A small segmentation model, trained from scratch.
Model: 48-pixel images, encoder norm layernorm, encoder patch size [2, 2].
Training: adamw at rate 0.0017, 12000 steps.
Data: trained on rendered scenes of coloured solids on a plain floor, 48750 training examples, 31.5 epochs.
Rows from block 3 of the decoder of a small segmentation model, named by matrix and row number. Each number is 50 + 12 x the weight over its row's rms, rounded and kept within 0 to 99. All counts start at 0.
After each channel's rows are labels from the 100 images, of 14976, where the channel reaches its highest value: "top examples" is what is common among them. Only what is clearly more common there than usual is listed. The data: rendered scenes of coloured solids on a plain floor. In brackets: how many of the 100.
# conv: 3x3 conv (decoder.decb.0.1.conv.weight, 256x256x3x3, each kernel summed), inputs 128-255

conv.84:41 53 46 48 57 55 49 66 50 38 28 59 45 26 56 38 36 50 56 45 52 56 55 53 29 36 56 40 52 34 52 37 53 43 68 50 51 62 47 58 24 40 34 50 45 21 55 45 70 61 40 51 65 31 50 47 59 42 72 42 53 37 43 40 25 37 41 53 42 45 63 54 37 34 53 46 42 65 42 45 60 36 44 60 41 61 46 54 40 68 49 25 47 37 65 50 46 40 52 41 45 46 57 67 76 30 43 36 11 48 46 00 60 38 62 45 47 35 58 48 52 42 29 55 38 43 24 45
top examples: wedge (49); pyramid (40); largest object: wedge (27)

conv.161:38 62 47 63 45 32 40 49 43 53 58 31 56 36 31 50 48 64 66 46 48 32 57 65 55 58 56 71 71 60 41 44 39 22 53 17 35 32 46 55 36 24 46 55 37 65 53 42 41 57 50 50 48 48 40 61 62 62 63 18 45 44 43 34 57 34 31 46 64 55 49 41 42 51 66 56 44 44 52 49 34 45 65 35 49 57 41 33 44 53 75 53 52 36 40 50 36 50 37 57 67 53 44 57 38 60 42 44 48 56 62 56 35 41 50 43 37 36 73 51 27 42 29 47 57 44 42 59
top examples: capsule (37); star block (34)

conv.31:42 41 58 71 71 41 52 69 67 71 27 51 27 42 36 43 52 27 59 59 64 29 63 39 44 39 39 52 67 56 52 47 42 48 56 32 38 40 66 64 58 46 52 16 32 37 54 51 35 44 48 39 43 41 46 61 29 33 42 59 37 61 50 37 60 67 56 39 60 52 64 46 35 48 63 59 47 58 36 31 61 55 30 32 31 60 49 59 58 36 42 47 35 47 51 57 63 47 52 51 52 56 49 70 54 41 45 38 35 35 64 37 64 47 62 58 44 68 60 47 51 49 44 43 53 51 23 43
top examples: capsule (31)

conv.182:40 44 43 52 40 27 38 57 50 50 32 64 60 25 46 53 50 51 29 50 45 42 58 67 48 42 46 49 42 49 30 43 33 50 59 51 32 54 67 45 63 48 52 58 26 33 52 30 66 42 40 42 45 57 68 56 47 43 49 50 55 37 43 52 44 65 76 51 34 58 60 74 40 45 41 57 40 50 37 51 51 76 45 52 50 66 64 66 46 51 38 61 53 43 50 60 50 41 64 62 43 59 27 50 44 32 59 60 52 44 31 44 59 31 71 55 56 54 55 52 67 51 32 43 40 51 52 53
top examples: bowl (70); largest object: bowl (31)

conv.131:45 60 53 49 55 42 54 41 60 52 40 38 57 56 45 45 61 29 56 50 61 68 36 50 52 35 53 46 50 54 28 48 22 49 61 47 57 47 51 41 49 49 62 47 19 32 55 55 55 24 23 52 65 54 55 46 51 24 58 44 22 46 47 51 40 45 47 49 56 47 50 59 53 48 64 46 19 60 77 47 53 48 33 24 40 37 61 42 57 50 37 47 37 41 54 49 38 44 46 45 45 53 50 46 54 49 38 20 61 58 55 37 60 53 53 46 31 60 67 59 50 60 13 53 53 41 60 46
top examples: jack (55); star block (46); largest object: jack (46); largest object: star block (30)

conv.39:48 55 49 54 32 39 52 45 37 47 59 40 23 61 29 28 46 35 61 43 38 46 41 56 53 49 54 24 52 39 60 35 33 47 47 39 40 60 40 55 49 50 57 59 45 27 50 73 36 45 31 36 48 57 52 52 64 48 69 71 46 28 38 30 56 63 56 58 46 46 50 73 49 44 58 47 44 64 43 40 49 51 59 52 37 39 63 46 48 19 52 56 54 54 46 57 68 50 53 59 64 49 53 43 59 30 38 59 49 47 43 40 48 39 37 41 47 44 24 43 51 56 61 57 44 39 44 46
top examples: bowl (99); largest object: bowl (80); count: one (44)

conv.28:37 46 43 45 21 42 71 40 34 49 63 43 23 19 60 60 52 41 42 35 46 36 39 56 56 52 57 34 50 34 48 42 49 49 42 68 62 51 58 41 60 45 62 57 49 40 35 38 68 44 46 51 37 41 26 35 42 44 54 50 41 53 62 55 39 53 44 60 41 56 19 51 48 43 40 37 44 46 30 70 41 29 56 49 49 44 61 59 52 63 40 72 65 49 59 51 44 45 74 52 49 39 24 46 44 46 61 60 52 43 32 52 49 35 56 55 58 39 43 44 53 17 52 39 61 40 49 49
top examples: cylinder (56); largest object: cylinder (42); tube (35); largest object: tube (26)

conv.47:40 65 46 56 38 34 19 42 46 49 51 56 39 33 39 29 55 54 57 51 61 48 45 43 50 48 49 17 56 33 68 46 35 52 45 47 59 39 48 51 34 56 55 40 44 53 54 57 40 40 37 31 56 62 67 56 49 15 52 48 47 19 48 36 57 23 53 45 58 43 48 27 52 50 58 43 19 42 54 48 41 58 39 48 47 48 49 49 46 42 44 53 15 51 24 50 54 44 41 59 37 69 66 58 60 38 23 38 55 57 54 39 50 09 54 43 49 54 40 60 33 53 50 54 47 35 50 60
top examples: jack (100); largest object: jack (73)

conv.188:42 44 40 53 53 42 62 36 56 54 43 62 54 41 29 64 35 50 38 34 63 37 49 41 52 66 40 60 51 45 70 32 50 46 48 46 58 51 52 41 60 33 52 54 33 41 42 46 39 50 51 54 58 32 12 27 47 54 56 42 69 57 64 27 47 43 36 51 53 43 46 39 29 52 37 70 35 57 48 57 36 74 50 56 33 41 45 52 57 65 40 60 35 43 37 52 50 57 49 36 54 38 28 41 34 54 63 67 64 65 37 40 41 42 51 39 67 60 61 27 50 63 49 26 46 53 40 43
top examples: capsule (32)

conv.87:29 60 50 54 30 18 75 48 51 63 60 49 36 19 38 40 63 38 39 41 57 44 45 58 37 56 50 34 40 53 33 48 33 32 49 57 67 26 60 48 46 58 55 45 40 37 51 48 39 33 49 43 61 51 47 56 60 43 49 55 32 29 54 52 45 29 37 41 58 49 19 45 39 42 33 47 52 35 49 51 49 39 36 55 47 27 47 41 43 53 71 55 53 45 50 42 51 40 54 42 47 49 25 45 56 46 46 54 38 53 43 29 55 44 64 51 36 61 54 50 53 33 29 53 33 37 50 62
top examples: capsule (56); largest object: capsule (26)

conv.140:30 55 34 50 51 53 52 56 50 63 43 26 43 41 42 43 47 33 53 39 45 51 36 68 57 38 61 38 68 45 24 52 53 55 38 39 51 46 37 52 51 50 43 32 28 40 59 48 48 38 58 47 59 51 43 56 39 13 63 54 32 28 44 46 44 38 48 57 51 60 46 55 52 73 46 58 57 46 45 66 45 26 55 56 44 65 68 45 45 40 70 44 25 39 53 63 63 67 63 45 43 55 42 32 37 32 40 31 46 64 58 59 55 51 52 32 44 57 35 34 21 49 58 42 45 36 65 40
top examples: jack (83); largest object: jack (65)

conv.244:38 53 52 43 34 29 56 63 66 57 42 51 39 38 41 45 30 32 70 44 50 47 46 26 51 56 71 62 32 53 45 36 54 50 53 55 28 46 54 51 51 44 59 62 32 32 56 24 61 51 54 56 34 56 54 57 37 54 59 61 41 60 50 54 53 58 49 41 23 56 63 42 47 64 50 35 42 46 42 49 47 28 72 55 42 51 45 56 62 59 41 57 54 19 46 55 50 39 43 43 61 47 27 52 55 33 63 49 18 48 37 27 70 49 76 58 45 44 53 31 37 43 23 39 50 47 72 40
top examples: capsule (33)

conv.32:49 55 48 50 50 27 46 43 54 45 42 64 19 24 46 43 54 43 66 59 42 44 51 36 56 51 51 48 47 44 30 48 56 50 56 18 59 39 45 57 56 64 49 41 40 69 47 50 63 42 61 43 10 67 56 50 49 44 34 49 52 31 42 56 57 57 67 44 62 55 43 44 52 52 74 51 44 47 57 59 48 31 41 35 59 49 52 40 52 61 63 56 39 41 52 60 51 54 37 39 55 40 41 50 49 46 47 54 28 43 59 21 23 33 38 61 51 50 29 45 26 28 38 43 34 46 51 46
top examples: jack (36)

conv.86:43 54 40 46 52 39 41 44 37 54 52 39 37 44 30 33 42 50 55 48 53 51 33 57 40 47 66 39 30 72 39 38 42 49 53 45 59 31 56 38 52 47 66 41 29 38 48 69 57 42 40 38 40 44 51 56 55 39 58 34 29 54 61 39 37 30 41 52 49 40 40 61 57 65 45 48 27 55 64 23 42 57 49 41 49 33 56 46 49 30 30 32 61 23 41 55 58 57 42 51 43 38 62 40 66 56 45 38 39 58 47 40 48 26 43 53 35 54 64 54 41 48 37 68 55 40 53 31
top examples: capsule (91); largest object: capsule (43)

conv.240:32 26 45 36 37 24 66 54 46 34 26 44 43 53 52 45 53 48 42 45 44 40 56 62 42 55 53 53 46 67 65 48 62 51 46 59 48 55 42 52 66 54 62 46 27 56 48 35 46 53 40 59 45 41 39 38 45 41 55 44 53 50 54 55 46 45 45 51 47 40 54 57 49 38 46 51 76 39 59 40 64 50 54 61 52 73 47 35 55 51 35 82 44 25 60 57 37 54 43 48 37 43 38 47 53 50 50 32 46 41 49 41 43 60 47 56 58 46 60 50 23 35 36 37 60 66 66 19
top examples: cylinder (53); largest object: cylinder (29)

conv.89:73 45 41 43 51 42 35 51 42 46 52 24 43 43 50 55 58 49 44 31 50 43 46 58 32 46 43 55 48 43 28 62 51 67 51 50 28 45 59 37 72 46 64 50 48 38 57 52 46 40 33 40 66 64 60 45 45 46 50 59 31 55 34 45 27 34 58 57 51 65 41 61 52 54 42 40 65 46 41 47 58 46 50 52 71 54 31 42 42 43 46 53 77 56 26 58 54 33 42 43 60 68 41 49 60 38 57 59 46 47 62 22 51 38 51 56 48 19 56 58 43 38 64 55 51 46 53 46
top examples: bowl (61); largest object: bowl (33)

conv.136:44 28 47 69 48 49 58 62 50 54 53 40 40 43 44 65 45 27 44 49 50 34 38 49 51 44 41 49 61 47 68 29 51 61 53 42 45 52 44 67 63 29 34 65 41 40 38 46 50 31 59 49 55 14 36 52 18 52 37 48 51 49 55 50 38 53 26 48 46 53 36 41 61 51 36 43 41 45 52 43 56 52 62 49 33 55 64 62 66 65 51 55 53 43 64 69 29 64 60 39 48 30 25 35 50 49 44 51 59 46 52 60 51 36 58 56 61 48 36 37 48 44 58 38 49 23 37 18
top examples: cylinder (44); largest object: cylinder (40)

conv.160:40 54 39 54 37 43 55 43 24 53 58 45 45 56 34 32 46 38 35 56 42 42 43 56 62 59 44 46 42 47 65 40 21 39 60 55 42 38 47 40 42 53 60 67 51 57 54 56 23 44 32 43 47 52 52 49 69 44 63 58 56 34 42 47 63 69 48 42 38 55 43 61 37 32 51 45 44 54 49 26 43 56 45 57 60 54 43 44 30 23 52 68 62 51 50 40 54 60 44 64 45 52 65 52 55 42 35 49 47 47 57 51 52 50 28 37 55 55 14 53 58 53 50 55 41 52 50 51
top examples: bowl (99); largest object: bowl (81)

conv.211:34 46 58 43 47 51 42 57 43 58 57 57 30 50 73 48 46 48 44 34 72 62 37 60 46 36 33 50 57 48 49 51 47 69 43 28 45 36 67 64 17 36 54 53 22 53 44 54 60 56 44 51 18 38 31 49 51 55 58 42 45 17 47 18 65 44 41 56 35 53 74 38 54 64 58 39 51 26 41 38 50 44 45 68 59 37 37 50 60 52 65 39 46 49 40 60 36 42 65 54 74 45 41 47 54 34 63 51 33 49 45 56 47 42 50 55 26 45 44 36 20 36 30 54 39 60 58 45
top examples: wedge (58); count: one (40); largest object: wedge (33)

conv.18:64 52 49 64 39 45 37 63 44 35 54 40 50 57 53 70 66 47 41 57 54 60 61 71 73 50 63 71 63 64 49 77 26 51 80 57 46 54 48 50 46 44 42 51 57 34 52 64 24 36 62 62 63 34 50 57 40 66 50 44 43 66 63 45 50 61 49 64 77 49 43 62 43 45 36 57 60 52 40 62 82 41 55 49 52 62 62 58 61 32 42 50 51 48 58 66 33 61 62 40 66 72 39 65 57 68 55 33 63 56 68 44 41 58 33 67 43 18 40 67 33 40 63 31 55 57 60 50
top examples: bowl (56); count: one (52); largest object: bowl (49)

conv.166:43 42 33 49 63 61 27 55 63 28 49 46 52 47 45 58 38 44 42 64 55 52 49 37 58 50 64 50 44 42 58 49 50 52 53 58 09 63 45 54 18 41 41 35 45 56 34 50 39 61 40 47 43 52 59 60 58 44 56 48 54 44 33 36 46 60 42 60 30 52 78 33 59 30 57 47 50 55 42 44 45 69 57 50 42 55 44 41 43 60 54 46 09 40 44 50 36 44 50 50 39 59 60 42 58 33 61 50 39 44 43 29 46 15 34 37 54 34 42 52 57 54 52 38 34 43 51 51
top examples: wedge (61); largest object: wedge (42); cone (40)

conv.98:32 41 45 46 23 48 42 51 40 44 43 40 59 26 65 44 49 58 70 58 61 54 49 66 26 41 54 31 44 40 54 45 36 57 54 58 37 40 60 59 41 54 66 70 44 47 55 38 65 50 50 58 60 48 58 52 45 37 75 54 47 07 33 31 48 47 59 32 38 53 47 53 49 52 49 42 44 51 45 34 58 36 51 84 51 57 54 41 47 52 48 73 53 42 37 52 34 42 63 64 52 57 58 59 40 61 46 55 47 51 53 27 55 60 45 41 53 44 57 48 34 46 27 65 34 49 51 48
top examples: wedge (80); largest object: wedge (45)